Weights of a small image embedding model.
Training: soap at rate 0.0023, 8700 steps, batches of 64, held-out accuracy 100%.
Rows from block 12 of a small image embedding model, named by matrix and row number. Rows with one number within an expert belong to one neuron, the router's apart. Each number is 128 + 32 x the weight over its row's rms, rounded and kept within 0 to 255. All counts start at 0. Numbers have three digits each. After the name is the row's rms in percent of the matrix's.
Before each expert's rows are labels from the 100 images, of 14976, where the router gives the expert most weight on average: "strongest on" is what is common among them. Only what is clearly more common there than usual is listed. The data: streak pictures of flow and ridge fields. In brackets: how many of the 100, against the usual share in percent.
# router: router (model.blocks.12.mlp.router.weight, 8x192, trained with AdamW), inputs 0-95
# gate: expert gate (model.blocks.12.mlp.gate, 8x192x192), inputs 0-95
# up: expert up (model.blocks.12.mlp.up, 8x192x192), inputs 0-95
# down: expert down (model.blocks.12.mlp.down, 8x192x192, transposed), outputs 0-95

# expert 0
strongest on: delta (45 vs 10.1); loop (34 vs 10)
router.0 102:077165144094165184075089148104109121086092122167146139133053127186145137113104131153081106104097090095068115154098093139156178150152147104135112100125092091168124125126180176098100102128166126112170074088162105121143125094121132129175121195151096114138120138159074138174109126104092141124
gate.32 218:139094085119128128128135111150117128058127118128112120102177145128129141128104128127128200241156106156168128124096128128121128000128142116104093121111128126178142169128130122130070145145128118154096136115128123126155128109155128128159123057127121006128128127162130107086127130110113128128
up.32 244:128117104127143094147148108167048233044129119143120128049131170117085168127091128091113128123128120141158128128095179073127128099175159124129110129106128121140206161105144128128125131129062128218077103118100138120213130081183125225128112177128000045128128152148128089097043128124131127166
down.32 296:124118122129127128128128224100121151074123104128183127134141151155138142081098149125127131119129140134160205127128129128126128129172126130119138128128147085125121128128131118131128070162098130196135136174128129141123176113068143095213139127158098149127117128125156116130128078160148129127
gate.36 259:128128137089078016163117138116142006083003135145128142151127145118119115190147143125144124176135168102124128131117143128127175124095071133123092129128126032124096144176108112128129115129178133132122143129134144128163094040096127127139128103124154129095127111125181128152103097139108128175
up.36 264:162219143154129090129118111134122128171146161119131149114091052080177130128144130164129168135118127111161126128165114132129147130129128128062128212123127129138129110160111123179118133147117137124123162128162151128128125171128130129128128129169146126138089189116137123128000133080136137128
down.36 336:128128124026128121138128128126104130075221175125115128154113206110132128113130126164106121128089127138070128135139118123128135130131128160133128063147215128152128164117128106128187149096117120123138134130111153090060209138128132128128089127078189174066128128134193127124126145125136127104
gate.69 047:128128128128128128128128128128128128128212128128128128128128128128128128128128128128128128128128128128128128128128128128128128128128128128128008128128128128128128128128128128128128128128128128128128128128128128128128128128128128128128128128128128128128128128128128128000000128151128128128
up.69 025:128128128128128128128128128128128128106128056128128128128128128128128128128128128077128128128128128128128128128128128128128128128128128128128128128128128128128128128128128128128128128128128128128128128128128128128128128128128128128128128128128128128128128128128128128123128128255128128128
down.69 027:255128128128128128128128128128128000128128128047128128128128128128128128128128128128128128128128128128128128128128128128128128128128128128128128128128128128128128128128128128128128128128128128128128128128128128128128128128128128128128128128128128128097128128128128128128128128128128128128
gate.86 752:125136128127140110102139130126083158124112106100141132111147159158125199107078132135141095144128098134148096129147148136193084092153129169102130149015134108130127128175117036128125153128117128144097193112152124119076141093117123123092091177156149098152129157129152139190090133060136138126
up.86 738:152072129104102148127082128000156148159143195064147155119134153190184162125123105118135044106128128115180110130123155128133098135127107206174134102127189105183114128166109141126181122086128144141142103123132172123096149141142140098111144137084153128131094132142145169169066229166122199115
down.86 617:114143124064173187133117116063045130116090129089099105132127141124113135122125119074107127115146105137128123151159132111144128124132173117115113132157039156088126123116102130158133107128172124119123113152127138118124126099160130129152093132181159149182141162127149123154172148128140119134
gate.126 152:128128128128071128128128128147129128128128106128128128128128128128184173128128128128128128128128128128128128051128128098128189054128084128077128180169128128128128000128128128128128128128177128128116128128121128079128128128128128128128128128128128128128128128128128255128128124128128128128
up.126 205:107128128112225128128128128128128120128128128120128128196155018128108128128128128044192128222128128128128132128128128129128128142128128128128128113123128128127128129128128123084128128128000128128128128128128128132119128128128127128128111128128127165128128128128178134128128160128128128128
down.126 189:128128128128128128128128128128128128128128128071128128128156128069128144128128128128128128128149128128128029000128128112128128128128128128128128128147128233128128128117128128128128128128128128128120128128128128128128128128166128128128122128170137128128128080128154086128128128128132128128
gate.129 491:147131123138127114129244134141158144124132122191156146087108150128128122046121171140151151141130093182159129131135131129102111129128125156129152190129176127128128137133111139115106124130112120130126127135079121156231128129093112121127130151074120129080104142173123076122106131033130125183
up.129 556:103155142121123101128050149096132141141146139129103120119157133182047166126110131143124129119117138091146120127155128150063139094102129120126210127151123126134076154174105130134159182113118151048141145154101084099098157129128051094122125126161136088143128118195165102142095185194132104129
down.129 473:131125142038143114140069087105131167106107169168127121127206106125103113158134123100119100145120157063113083089129170126100098120130132095119097158164083090098129129175118138150127112116123117110092138122186064129153115104157076120125116177132189128104160124106154126162089154134050160100
gate.136 135:062128128128128128128126128128128128128128030128128128128128128150128128128146128128075128128205128128128128128128128082128128000128128128128128189128128128128128128128128128128128128128128128178128128128132128128128128147128128128128128167128000128128201121128128128128128128128128128128
up.136 122:128128050105128128128232128128159128128128128138128128128128128128128128128000128127169137128128224137128128128128128128128128128128128128128128128127127128128176128172128128128128128128128128128128128128128128128128082128128128128128128128128128128128000128128128128128111000149128128125
down.136 141:128128128128128136128123128130128128128128128141184128218128213128125128128128128128093128128128245128128128076109128128127128128128128128128128128128106106128128128128104072128128128110128128136128235128147128128128128125128122106128128128128128128116128128128128128128128128124128128128
gate.137 080:128128061128128128128128128128128128128128093187128128128128128128128128128133128128101128128128128128128128128128128128128128128128128128128128128128128128128128128128165128128128128128128128128128000128128128128128128128230128128128128128096128003128161128128128128128128128128128128128
up.137 147:128128126128128128128128128128206128128128128128173091154128128128128128152128128128128128128156128128119128128115128128138158128063128128128128128128128128128128128128193140128128019128128128128128128128128128128128128128128128128128128128128000128128128128128130255098128128128106144128
down.137 070:131128128128128128128128128128082021128128255128128128128128154128128128128128128128128128128128128128128128128128128128128128128128128128128128128128128128128128128128128128128128128128128128128128153128128128128128128089128128128128128128128128128128128128128128128128128128020128128128
gate.146 642:146140184134123130101152098043102103084118139098164128166112168156098128128108097137102015128177193155085140124118082129088133192131120194129145154138136139122135111115132144132124051119066129091095075129162142126112098152109204115130117115124123086146167133128051149143116035159129156112
up.146 588:115118071128128109145093156183157146173134111157097137082137100093170118130172169124195250128107087087176118134133170117176117080135128090128100114117122119131128155131105119132129230133174133141180171128093129134138142108136093141118142140129143167108083122118180116112142222084126101148
down.146 716:166109123156146129134147108093072191131177128130116128142152180156081127120076130049164136132128032119145165143128146129087078068135130164111106073136162057129079087159130133175126150137127117138121132146107144125180144110171101112103135095115092120147128133128129186143174149074149104194
gate.185 153:174127122128000143128127082096128128128128128128158128170128176128128212128109128058122128128137129141124128129128137122163127041128128186129128128128173128128128040128128128128128128121129128128117128127128128128129128125128128130128128128128123115128167192128145130129037128126160128123
up.185 201:120129185128129112116163128160128128126129133128100128082122071120128112178128129128128128128185141114119212128130077130126128154128128115123128129129124127128098157128128117128128128139095128139144128129128128111069128130128103128128129111136153136128121128127128126125138128133127128128
down.185 207:086140127151135127128131129128128128128125154116049128012121087095116138242143128153129127127166130126171128130128123128129129128124092128071128128128104193128126142116096139128132122038124125115126096128132128009129126157132123169114141124115181101128129136129200127153093150132134128123

# expert 7
strongest on: waves (88 vs 10)
router.7 110:065164139114118102053088151166086114104088126132109108070058162114081124106142198122141151100117071123079105137134176120161132167142172103116153114100086141194150179111166146105100133120171164108172101158105143125181117091103101112166170174112093107094142175155115120086104141121104111123
gate.49 012:128128128128128128128128128128128128128128128128128128128128128128128128128128128128128128128128128128128128128128128128128128128128000128128128128128128128128128128128128128128128128128128128128128128128128128128128128128128128128128128128128128128128128128128128128128128128128128128128
up.49 013:128128128128128128128128128128128128128205128128128128128128128128128128128128128128128128128128128128128128128128128128128128128128128000128128128128128128128128128128128128128128128128128128128128128128128128128128128128128128128128128128128128128128128128128128128128255128128128128128
down.49 007:128128128128128128128128128128128128128128128128128128128128128128128128128128128128128128128128128128128128128128128128128128128128128128128128128128128128128128128128128128128128128128128128128128128128128128128128128128128128128128128128128128128128128128128128128128128128128255128128
gate.50 588:125146137099092130139114147112110181159142070094106104120132128165136158121108097066045037129099159140144130145125113116122110090162170157153141125154130094130091126118128117170165094120149128117128107154127137126152121093210146139107101121166128130145126190121077164175148098145100068152
up.50 667:127148126153076145163098124110119108160091130092130118200201132134121146157105082064161061148164127103135122171096137141147099117124104171146122095130177115143128160140112134120135132102116154072073123136131147128197129096201089153105138122139183106178090168128077158119128106127119114188
down.50 614:174098158087120152134124127164118074130100125148157131217066170128141160094104129094076099107102116081121169086083114102134233127094114137152145119125033128179115081132147120181116082106160149079095143135128123150151138008117079146144110150115143155128154156118145168105186085128099106153
gate.59 035:128128128128079128128128000128128128128128128128128128128128128128128128128128128128128128128128128128128128128128128128128128128128128128128128128128128128128128128128128128128128128128128128128128128128206128128128128128128128128128128128255128128128128128128093128128128128128128128128
up.59 055:128128128128128128128128083128062128128128128128128128128128128128128128128128128128128128128128128128128128128128128128128128128128128128128128128128128128128128128128128128128255128128128128128128128128128128128128128128128128128128128128128128128128128128128128128128137128128128128128
down.59 024:128128128128128128128128128128128128128128128128128128255128128128128128128128128128128128128128128128128128128128128016128128128128128128128128128128128128128128128128128128128128128128149128128128128128128128128172128128128128128128128128128090128128128128128128128128128128128128128128
gate.101 227:131018047102024108189127129075126130154128134126126127194125181121125128128129128127131105103126128112123128128128080112095128126128128128142155241073122128121127110094161136225128119191130124127111123026133129128081036148138203158128128128128128128129112128128128127128128120130153128129
up.101 236:122204167127147128128156123214118125096184038136114133126109016132172128127126113176122170130144127128126135125224128128130126129132128121000119128128136127134129128127128101122128189080127139134129137128124122139181190097113127128128124128128095128122128255128149078127137102127130126079
down.101 252:109146133225113125128108102122082124124172099087129129128127130123124129137130127145129127131249122127030138130104133157113039128172094153040130128148090137128128209120081114132132126128143130145133126144098191129116127124147128126115131130154143126102140126118052130128128129137095078128
gate.122 061:128128128128128128154128128140128128128128128128128128128128128128128128128128128128128128128128128128128128128128098128128128128128128157128128128128128128128132128128128128128128128074128128128128128128128128128128128224128128128128128128128128128128128128128128128128128128128128128128
up.122 048:128128128128128128128128143128128128128128128128128128128128128128128128128128128128128128128128255128128128128128128128128128128128128182128128128128128128128138128128128128128128128128128128128128128128128128128128128128128128128128128128128128157128128128128128128128128128128128128128
down.122 075:136128128128128128128128128128128128128128255134128128128128128128128128128143128128128128128128128128128128128128128128128128128128128128255128128128170128004201128128128111128128128128128128128128128128128128128128128128128255128128128128128128128128128163128128128123128128128128128151
gate.179 028:128128128128128128128128128128128128128128128128128128128128128128128128128128128128128128128128128128128128128128128128128128128128128128128128128128128128128128000128128128128128128128128128128128128128128128128128128128128128128128128128128128128128128128128128128128128128128128128128
up.179 054:128128128128128128128128128128128128128128128128128128128128128128255128128128128128128128128128128128128094128128128128128128128128128128128128128128128128128128128128128128128128255128128128128128128128128128128128128106128128128128128128128128128128128128128128128003128191176128128128
down.179 032:128128128027128128128128128128128128128128128128128128128128128128128255128128128128128128128128128128128128128128128128128128128128128128128128128128128128128128128128128128128128128128128128128128128128128128128128128128128128128128128128128128128128128128128028128128128128128128128128
gate.186 838:098135141175255126073108105139102119093122169110140143085136145128214141125119154133112139128147156164133107142127142141173175075043142103139102078178158123062127190142099083150175143114153134162137155104133122117128140154165096070180139150130089119146103083176168143149182115116186131089
up.186 763:175147140029085145080120039088140066167128129136114105131142154112099128117129059131132062128140095148134135118140140125096089184165136178127150080062136130146075111098160130094136133064065065077030140126158130121131128106124124151088121080133126121121133145103098155146173128165169157176
down.186 702:140127182113200123132126167134159153136124190083134127121167169132075086129100138143039139107167171146120133094118161110150159133027148119103123117138163111120125135122115140060091133147183153105158122128101116117103110056134196145094116081126084164143148098182109056154135138109152102108
gate.190 015:128128128128128128128128128128128255128128128128128128128128128128128128128128128128128128128128128128128128128128128128128128128128128128128128128128128128128128128128128128128128128128128128128128128128128128128128128128128128128128128128128128128128128128128128128128128128128110128128
up.190 019:128128128128128128128128128128128000128128128128128128237255128128128128128128128128128128128128128128128128128128128128128128128128128128128128128128128128128128128128128128128128128128128128128128128128128128128128128128128128128128128128128128128128128128128128128128128128128128128128
down.190 059:128128128128128128128128128255125128128128000128128128128128128128128128128128128128128128128128128128128128128128128128128128128128144128128128128128128149128128128128128128128128128128128128128128128128128128128128128128128128128128128105128128128128128128128128128255128128128128128126

# expert 4
strongest on: parallel (57 vs 9.8); waves (43 vs 10)
router.4 097:122148110078145110077119148131157088126138130108071087124099179129140147167125165141142113107097111082107128144117115158178151135079181117084131157163124151218151149126186166066092102099156121142151131119172147138179112049136085137156146137138094118091078101120102138118127126111166149134
gate.6 159:135128128063092128128128100115088128128128128128128128128173202128128131128128128175066128128110088128092127112128158175140128128128101128147186128128128128088107128128108094067128255128136139131122128182128128161051116128128143128210128128079201112128135128128143119094128077128101130128
up.6 179:128114128118084128128128124229164128128129128136126128128073000177128136128126128128148128162128158121193105186128108075077117133128223128082127131131139115139184128108224128128128085128135074137127139058133128128130149128128128128093137128169028128128128128128128128205128141107127073112
down.6 156:117128149114128128177128128102128061128118128128128128128128128197202128109027022128128130128077052127112180151128128128128216128075122128128128142128128128133089128128128128177092128124127128128128129128129041129115114255112079128163128128128146128117123112167097128122250048128119231142
gate.9 044:128128032128128128143128128128128128128128128000128128128128090128128196128128006089128128153157128128128128128128128128128071128136128128128128128128128128128128128000105128255128165128128128128128128128128128128128128128128128128128128128128128128128178128128128107128210128128144128128
up.9 024:128128128207144128128128128220128128128128128000128128128120000243139128128128128128137061128128128128128128128128128128128128128128128128128128128128128128021128128128128128128128128128107128128128128128128128128128128128128081128182083128128128141128128128128128128128172128128128128128
down.9 062:128128128177233112010128128122112128128128128128128128079128128128128147128128128128128128114128128128128128128128128128071125128128128056128128026128128115128128128139128128128128128128128128128200128128056128128128189128128016128128128077128128128128134128128128136074128161128157111222
gate.10 374:139133097117058096108128119118129111126155151054132122162140120169167145149133107007144116135132150119124137129123100113056135161112059087120121158141061100144177127110128210134163182144062153119117086116128142116129129034077100129118158119170208124137083114186059152155110116178126129103
up.10 374:130116151128198140140117128128131126133119112188120128102119152115128097097124139244091165119107120129132112119150152138208120080149194150133127121102193151112096119159128060104110089122201109136152156143128084146119126229178154136139090136091036129129167136061190130111148138093143128151
down.10 335:147167147111144105090113088075106082151166080145091155159113177130144164177154191120097132110194079125067147109135120123109068176158121093119160122106146128136102120144128144091095170070102143118131133137050126173087142129162090121131175143127155127113147113067102133134170125138100088134
gate.35 069:128128128126129128128127102098128128128128123128128128005107141128128128128128092128128128133128128128125128128128128128128128128128128128255128128115128128128128128128128128128128128128128128182128128128128128128099128128108088128128128199128128128128141128107128128109128128139128128128
up.35 070:128128128133085126128098128176128129069128128130128128128128128128128128197163128128128128109128223128159132128128128049128139128128128128038128157255103128128128128128128180128126128128128128128249128128128128128128128128164255115173128128128128128128128128128128129128000128128128128128
down.35 075:128128128128128128128181128128128038139128128128128128044128128128140128128128128128146128128095128066128128128128128156128128128128128085128128053070128127089128128128128128128128128128152098128128128128128117128128143132128122128128128080057128128207133128128158128191128128126128128128
gate.37 138:119129143123068120124128091127114129137110154104128099000129128063123052113100104144131125128128128154123123135128026129119148046239128128134128152157125128128219159140130106128154114128109157171122083144123188082165136126135125116176130123128131129116127122147135112145130164144127130139
up.37 175:154128094178146171164113240074106145128080111138143154225116106131148163135128139128106149128101128128128124132128219107128124146094127128086151094097128181126069147091128125128100167116145076128128217115127118142089113127128128120128140148128128113098128125087123117118112122073120128107
down.37 153:057138124151126119187098151159097125151122113109122113132128062147150128151091155109144127124141110119159186142152170128114139120114133086127154145152080092128170120105179042130135160140171158117226126136141090115145120111127136132151215134203174129128110213158107117121217128134108133216
gate.38 199:083114153122080103094130166182124241115113131127129116149149125162146086128127068112138147106108137103121148127164255132106085031194095101099052158133127124146145174126113133124141130129047197083163130144128123078188118128135116195137128128055159128152117112195138116147176148206128129115
up.38 183:157210135233191146134126087117128050051181142088156133121091140128125117164193129148129135152170111167131126128130104128124156099000134172145127140063149111115150101131155131129128125128153095120111097130118118137205114168118164092096129092131122116156142139086126125111159133101096118079
down.38 180:100076083146124165116106030158093100072122102180097130096112162090137158165112125153122141123057111128074116118105121128172130119092158138132128136093127151111108145112133086164186100159138121141107078105116167095162128122128165129135126135131116142167117066105145124096126139072139153100
gate.41 029:128105128128128128128128128128128128128128128128128128128128128128128128128128128128128128128128128128128128128128128036100128128128138128128128128128235151128128128128128128128128128061128128198128128128128128128128128128128128128255128128128128128128128128128128128128128128128128128057
up.41 023:128128128128128128128128128255128128128128128128128128128128062128128128128128128128128128128128128128128128128128128128128128255128128128128128128128128151128084128128128128128128128128128128128128128128128128128123128128128044128128128128128128128128128128255128136128128180128128128128
down.41 018:128128128128128128128128128128128128128128128128128128128128128128128128128128128128128125128128128128128128128128128128128128128128128128128128128128128128128128128128128128128128128128128128128128000128128128128128079128128128128128128128128128128128128128128128128128128128128128187130
gate.43 057:024128128128128128128128128128119128161128128173128128110128052165128176128128079128128128128128128128099128108128128128154128128128255000069128171128128128128128128128128057128128171128128128128120128087128128128128126128128104134162128128128000128128128128128144128128118097145128128128
up.43 049:128128128128128128128128073128052128128137162201128128120128128128144173128128128128128128128128128128125128128128128128128128128128228000128128128128128122128128165128000032128128128128128128128128128128128128097222125128128128142128128128128128128128128128128185046128128128128128156128
down.43 080:169143128128128128186128165128128128128128111128128128128128106128128128128128128128128128128128126128128128140128128044128128128060016142128138128128128123149128171174128128212175128146128187060139128056128124128168128135128128128128141128128128128128217128128177100148128128128027128128
gate.46 321:131164094126074116127156096136145058140151055112173131129117116146129126104141072189092130136130163142131125152138081128064190140082181117126128128127161132051090133155157110156091162127080117127158130097139083153165058075209138100177161104108114130135143176128140102086172087124097144142
up.46 320:158128097109049123133139043128143098141099069132131127127126128154131054125194098120136141159160079124132172123129128123123144154104124126149127155114125128076129129200135134076146138124120115216129139128127088129128057100170109126128143123102182134100129128131125123112125104086098142229
down.46 302:171161167119099130088042173128141197060126087145044119157126122065142134141132121099136134133129064150123094144128147174168127164130154122138127123186101124131138129082113179107128129148132138134125159125146157060128124152075145171087128177128178108122120125135145130128113151128073114122
gate.48 111:134135128170131122191083091115120128125124134186202128154129143128098109128158104178096083133072011141114118128130126128121156128128150123192111141090200075065143101164108027141128131130115130128141072120128136161027108127073142149134106130123126136139111099131118153112160101128110080106
up.48 103:135128127175075146148088131234097169137128125199130133048128135133117113126121146044163133093134149123066135157129126128127087126131126127166137098128068148102110131034141107222116107119119125148255122104121126137116049180050140115141130133106128135124099139128137101129143135100139083129
down.48 102:120077104077100128129187073121134175162125127128174128119030145099046132140137133155129131121141128145138129107128086081150094128122160222161185132134130123206128143125128128122127123146143098128121107129131129128096129124144138126149126125038073128128146104142128160126054131116165128119
gate.50 451:104119115172063201106113173118142143146027129061117124144115165143080161147105128127132122130136125110156128074107105126126140146132108180084213117098135113128100153101163115160151127152152128127094076126125189105112117129135119073130150108136217122134097136152122124092086154130145127172
up.50 500:161143136132114122130125085169052147160218129112163127125088037077119101085140149115129098093152141127130129179142174123188105117122145155103120142136126128097136089118101080101128116127101102079143133127116117128129163128080082124137131148142093127137129157151151112133140097095118138063
down.50 515:154107074092134112109112127142141075126209166130181129146074184148124157125142149128155142090182072130143157134134075128119156133099102136130137213113152151129080122170141172110047102058108146128103115149112128138154092085129138101115179103048112153104155077109091137095179131105131126143

# expert 3
strongest on: turbulent (100 vs 10)
router.3 080:180159150178160102117084090088140176132117155093139147120148122131123140139103133094098103121173164147186140127120064112079123140126119110157163076125114138149065080120107153123149174115121172086059104116117096102093123153105117130151160130099174176160162118155130188102123098158154113132
gate.2 006:128128128128128128128128128128128128128128128128128128128128128128229128128128128128128128128128128128128128060128128128128128128128128128128128000128128128128000128128128128128128128128128128128128128128128128128128128128128128128128128128128128128128128128128128128128128128128128128128
up.2 011:128128128128128128128128128128128128128128128128128128128128128128128128128128128128128128128128128128128128128128128128128128128128128128128128000128128128128119128128128128128128123128128128128128128128128146128128128128128128128128128128128128128128128128128128128128128128128128128128
down.2 017:012128128128128128128128128218128128128128128128128128128128128128128128128128128128202128128104128128128128128128128128128127128128128128128128128129128128128130128128128128128128128128128128128128221128128128128128128127128127128128128128128128128128128128128128128128128128125128128128
gate.7 168:138109139161086125095162144227110116096122128138128131182134126110114049112126126127119116158117130135081101106140152114128128187127129127098137137215192116128128103115095139128128079128078133137128147127117115101129127136116097128145128122123120128128136100122195147127195112127158128157
up.7 166:128121206131094128073171174195114131087092129128128133159131123118120044106128128124121122159104156135089124099128181122128128186128128124101156143224197120153128097107109135134127073134091150128128152128128117106128128131116132128144128117118116128135132098120151132129173128096141128150
down.7 146:158121124128163128127128129109135128128129158118153129138128128169116125126128148128093135100123102048118126129121129097110126130169074128113121153082101114170065133128128105155132137128000128082128110110105101121128137074205186063128125255090173137128167160046127128128128205175128099146
gate.12 064:128128128128128128128116128204128128128086116128128128031128105128093128128128237072146000159128128182066128001128128030208128000123118128167128128128143128128128128124128128128128128128128130131128128128126128128128127128128128128128128163128148128079128128128128128000128128128124128128
up.12 055:128089111209128064079124128025131128128146128128128128128063128128128137128102128128000149107128128128128128128133128128038128128128128128128128131128128129128128152128128128233098154168144045168128128128128128128128128112128104128128128128128068128128128128061128128128086128128128128128
down.12 081:128128128128167134128131128128128101153128128130134128128079132128136000128128128128128128122252102133129129128128121128128128136128128128107128128136128087128128129128128141128128128056159060128156113128128128128128128128128110051093135128128143126066128128122108128128128156060133128128
gate.14 196:174116143180136133090113127103156051120096216100125127203148134205136128141136183124157134125180093170078111126111232062129126117134118124123128171041127137168119083109150112115080146134151127111119136122126134092110128129073102154103108109142122107149126120097086160108165117128080147155
up.14 182:168124113179154127095082149147111105077103179111139131106114122146126129137131171149153172145125112183129116128129255104194107128126173114111125153097163157145125118123135157096089255095204113124036121127132141119129124147087118143129090099106096136101142133105128148087198058166121149132
down.14 167:137053134157126117114116130194130101121154139129128098255128065037109118135174201129164065119133082095209055105128130112124129095077135133158120119127146121183128131129134134131146148129137155146168126129077114129162134104139109094123086146149082170156129167127125100145151185231137144128
gate.17 023:128128128128128128128255181128128128128128128128128128128128128128128128128128128000128128128128128128128128128128128128128128128128128128128128128128128188128128128128128128128000128224128128128128128128128128128128128128128128128223128128128138128128128128128128128121128128128000128128
up.17 026:088128128128128128128215128128128128128128128128128128063128128128128128128128128083128233128128128128128128128128128088102128128128128128128128128128128255128128128128128128128128128128066128106128128128128128128128197128128128128128128128095128128128128128128128128128201128128128128128
down.17 039:128128234128128128128128128202128128128201128128128128128128128128128143128128169128128128128128128128128129128128128128128128128128128128128128128128128128128128128128128128128128128128128128128128128128128128128128128128126128158128128128128128128128128087128128128128128128170128128128
gate.18 125:021128128064070128130128128141134128128128124111115128128128128128128121128128128147129132128128166128170128087128154128128128128128128171068154128128125128128169141128128128128027128122176128128128173128128123128128094041128203128128119128137128128128143133128128128128128128016229119253
up.18 116:128103199128128128161110219140155108128010128085060128044128138140128128128119120127179128128128180128210128128128136128128135128085130128128144125118119128134168168128128163128128133128128128128128127128156105185135123153135255128128000128128124143124128128126152135144128128084185081128
down.18 137:207128128128069056128114095139128128140118128128128128106253128160123188128128111158128128128128128189127128128132127105128128088128127128114094126078128068112137116124128053128129128128171063029128098128025079118139128131128158128140128128128128179128128128127128128128128133123130128128
gate.20 299:119130105130116227000150081131135115142174144128143038136138146132109114122116153141097098126171140146156148142126119131121113157122142143121108085149124140154052059111128128076115102128090129127100145139084154112132126142144122098207128108206151101084142144066122191106108090126203128120
up.20 299:130117119009146044140120077160184144125130126132129130143124122126130137150066107136142153139086120105132130108173084136178170084124145121125101132127169129224192136160141207114121141132091148134140068122131127119118140098128063137127146139108093138144104051135123102128143140147143125099
down.20 258:177131121181137149140173158195144096136121128118137116149132178146103069084198125160083088160121114157113144106119133176230057099129129146134155076113134095123152101123146138120111106099201088129139230086133088118106129105085152124142069121119075127125159132106120217128149156127165100095
gate.22 314:178136168128081135141121200115177158138142122128117136149150208116090150134125133077143144155087162147089127161128123132144125128150111130177147133160162123132165130129100190140129177085128212126151152122116111131128098061132085150109129145138154093187124088112153103141160154126049126129
up.22 330:192138155118097126141128230125157147129148110155118143151143196126107148131128137087138153152082157147106126153128114128158125111150120130172142139141187127130170127131097202135128207077128204129160151128119116129130113080125103147109127153141144112190126086106149090158180152128047125135
down.22 239:152125087121121133073155095128087083125149154159170122149039050128128070134114117125065117125136082122146152146131121132121183129138107114130123107129128128155133156147166077133159129124100130122167021130122146142144136091136048128140120126115191125129170157087120153129147129168089125110
gate.25 015:128128128128000128128128128128128128128128128128128128128128128128128128128128128128128128128128128128128128128128128128128128128128128128128128199128128128128128128128128128128128000128128128128128128128128128128128128128128049128128128128128128128128128128128128128128128128128128128128
up.25 018:128128128128128128128128128128128128128128128000128128128207128128128128128128128128128128128128128128128128128128128128128128128128128128128128162128128128128128128128128128128128128128128128128128128128128128128128128128128128128128128128128128128128128128128128128128128089128059128128
down.25 013:128128128128128128128255128128128128128128128128128128128128128128128128128128128128128255128128128128128128128128128128128128128128128128128128128128128128128128128128128128128128128128128128128128128128128128128128128128128128128128128041128128070128128128128128128128128128128128128128
gate.26 314:127131121125117119159121165137135123178145127101143121142135130111128081124122130100173139145129128133094127131151126138057137099098124102140133106151132116158151142128134128214068102159086130128150072163145139128153125104140092126133134128165120129135096105197123146105153123142161132255
up.26 300:082082126119160085167126128161176128151128115135115109170148128064183105131108128125127105128098139128089124124124127134085139107119147066132140110119127126214159138223136149149051082157127070142134048208143177099124099158132129127168140106064065135205119102155166143127120132111160097167
down.26 304:130131125108217133127129128100053124100179128176130128119148166127124184124118090128076141128112128112126150128142118092191126116144109165099148128128082000120127153089153124140128130079200135137135121110134094128110174086116123097161079122107127144127113123106141128150119163119202125120
gate.29 085:128128128128150136128128026128128121127128116128128128128128128128128207125128128128128128220128000128128128128128128128128128128128128128128093128128128128128020211128128164128128128128128128128123128180128077128128100138128158128128128128128052128128128027128128128128203116128128128131
up.29 090:128128128128128128128148255128128128128086128128128141128128128128174105157128128128128255128128128128128128125128103128128178128128128128082142145128198128128128128128128128146128128128099128139128114128128128128128128128128128128082128128128255128128128238169128128128128128128255126128
down.29 061:128128128128128128128128128207128128128055128128169128128128128128128068128128128150130128115128128128128128128128128128138117128128139128128180128128128128128128128128128128128128037150128000128128230091128128119149128128128128128128128188128128128128128128215128255128128114129128128128